From a checkpoint of a small image classifier.
Data: trained on made-up ball-and-stick molecule models, 195000 training examples, 46.3 epochs.
Rows from block 2, named by matrix and row number. Each number is 128 + 24 x the weight over its row's rms, rounded and kept within 0 to 255. All counts start at 0.
# fc2: squeeze-excite expand (model.blocks.2.att.fc2.weight, 64x8), inputs 0-7
fc2.0 [105 121 109 140 157 160 150 162]
fc2.1 [149 145 161  99 137 159 146 104]
fc2.2 [138 170 151 117 112 107 153  99]
fc2.3 [146 132 149 131 117  73 136 104]
fc2.4 [113 136 111 146 145 170 155 158]
fc2.5 [177 121 164 114 109 130 115 119]
fc2.6 [ 97 151 106 155 137 134 167 145]
fc2.7 [171 124 154 105 129 167 122 127]
fc2.8 [149 117 133 105 104 180 117 120]
fc2.9 [109 164 115 139 136 120 178 129]
fc2.10 [157 133 160 165 158 133 141 145]
fc2.11 [112 132 117 143 170 172 137 142]
fc2.12 [169 105 141  93 128 147 105 118]
fc2.13 [107 165 107 155 151 108 146 147]
fc2.14 [ 91 135 102  99  95 129 112 112]
fc2.15 [168 149 152 139 155 156 140 144]
fc2.16 [109 162 105 144 161 156 138 146]
fc2.17 [ 94 123 101 143 147 154 160 148]
fc2.18 [141 142 145 112 165 171 148 137]
fc2.19 [133 176 130 166 128 134 141 154]
fc2.20 [158 157 145 122  91  97 118 117]
fc2.21 [156 164 163 136 118 100 143 139]
fc2.22 [122 173 119 116 107 100 160 117]
fc2.23 [179 137 141 154 118 103 129 146]
fc2.24 [151 126 147 146 141 181 113 141]
fc2.25 [127 114 121  85  95 104 104 112]
fc2.26 [147 152 148 131 137 170 152 157]
fc2.27 [134 154 112 134 117 109 184 125]
fc2.28 [124 158 114 137 147 139 182 129]
fc2.29 [122 156 131 144 147 135 180 148]
fc2.30 [ 91 146 113 147 140 103 164 113]
fc2.31 [168 116 165 108 112 152 121 114]
fc2.32 [164 105 145  96 137 151  99 122]
fc2.33 [149 123 151 121  94  85 110 113]
fc2.34 [101 155 119 136 122  98 173 128]
fc2.35 [136 173 137 140 134 158 162 144]
fc2.36 [129 156 144 124 134 184 127 146]
fc2.37 [157 150 169 132 152 158 138 129]
fc2.38 [ 80 152 131 130 156 153 114 136]
fc2.39 [124 161 109 142 148 145 168 153]
fc2.40 [104 158 113 134 151 161 145 159]
fc2.41 [147 147 136  99 107 123 106  83]
fc2.42 [ 87 146 112 154 157 155 135 140]
fc2.43 [168 165 154 126 116 140 146 108]
fc2.44 [ 96 162 100 102 130 124 152 110]
fc2.45 [137 125 139 131 149 183 128 158]
fc2.46 [100 144 120 124 166 162 156 136]
fc2.47 [166 126 156 110 101 140 103 104]
fc2.48 [147 117 167 104 104 154 109 107]
fc2.49 [105 144 112 127 141  98 178 132]
fc2.50 [126 164 136 127 133 109 180 116]
fc2.51 [149 163 149 121 105  94 131 100]
fc2.52 [160 110 159 132 146 171 123 120]
fc2.53 [105 152 115 125 131 120 185 124]
fc2.54 [124 180 136 125 109 103 154 117]
fc2.55 [150 158 138 100 139 155 159 104]
fc2.56 [142 135 168 130 134 121 177 113]
fc2.57 [ 99 154 120 153 152 134 163 152]
fc2.58 [136 173 145 130 136 168 143 145]
fc2.59 [170 130 159 120 113 107  94 129]
fc2.60 [156 153 153 155 123 119 168 139]
fc2.61 [159 159 155 100 109 114 147 112]
fc2.62 [131 160 137  90 137 116 169 116]
fc2.63 [144 156 168 135 130  99 161 127]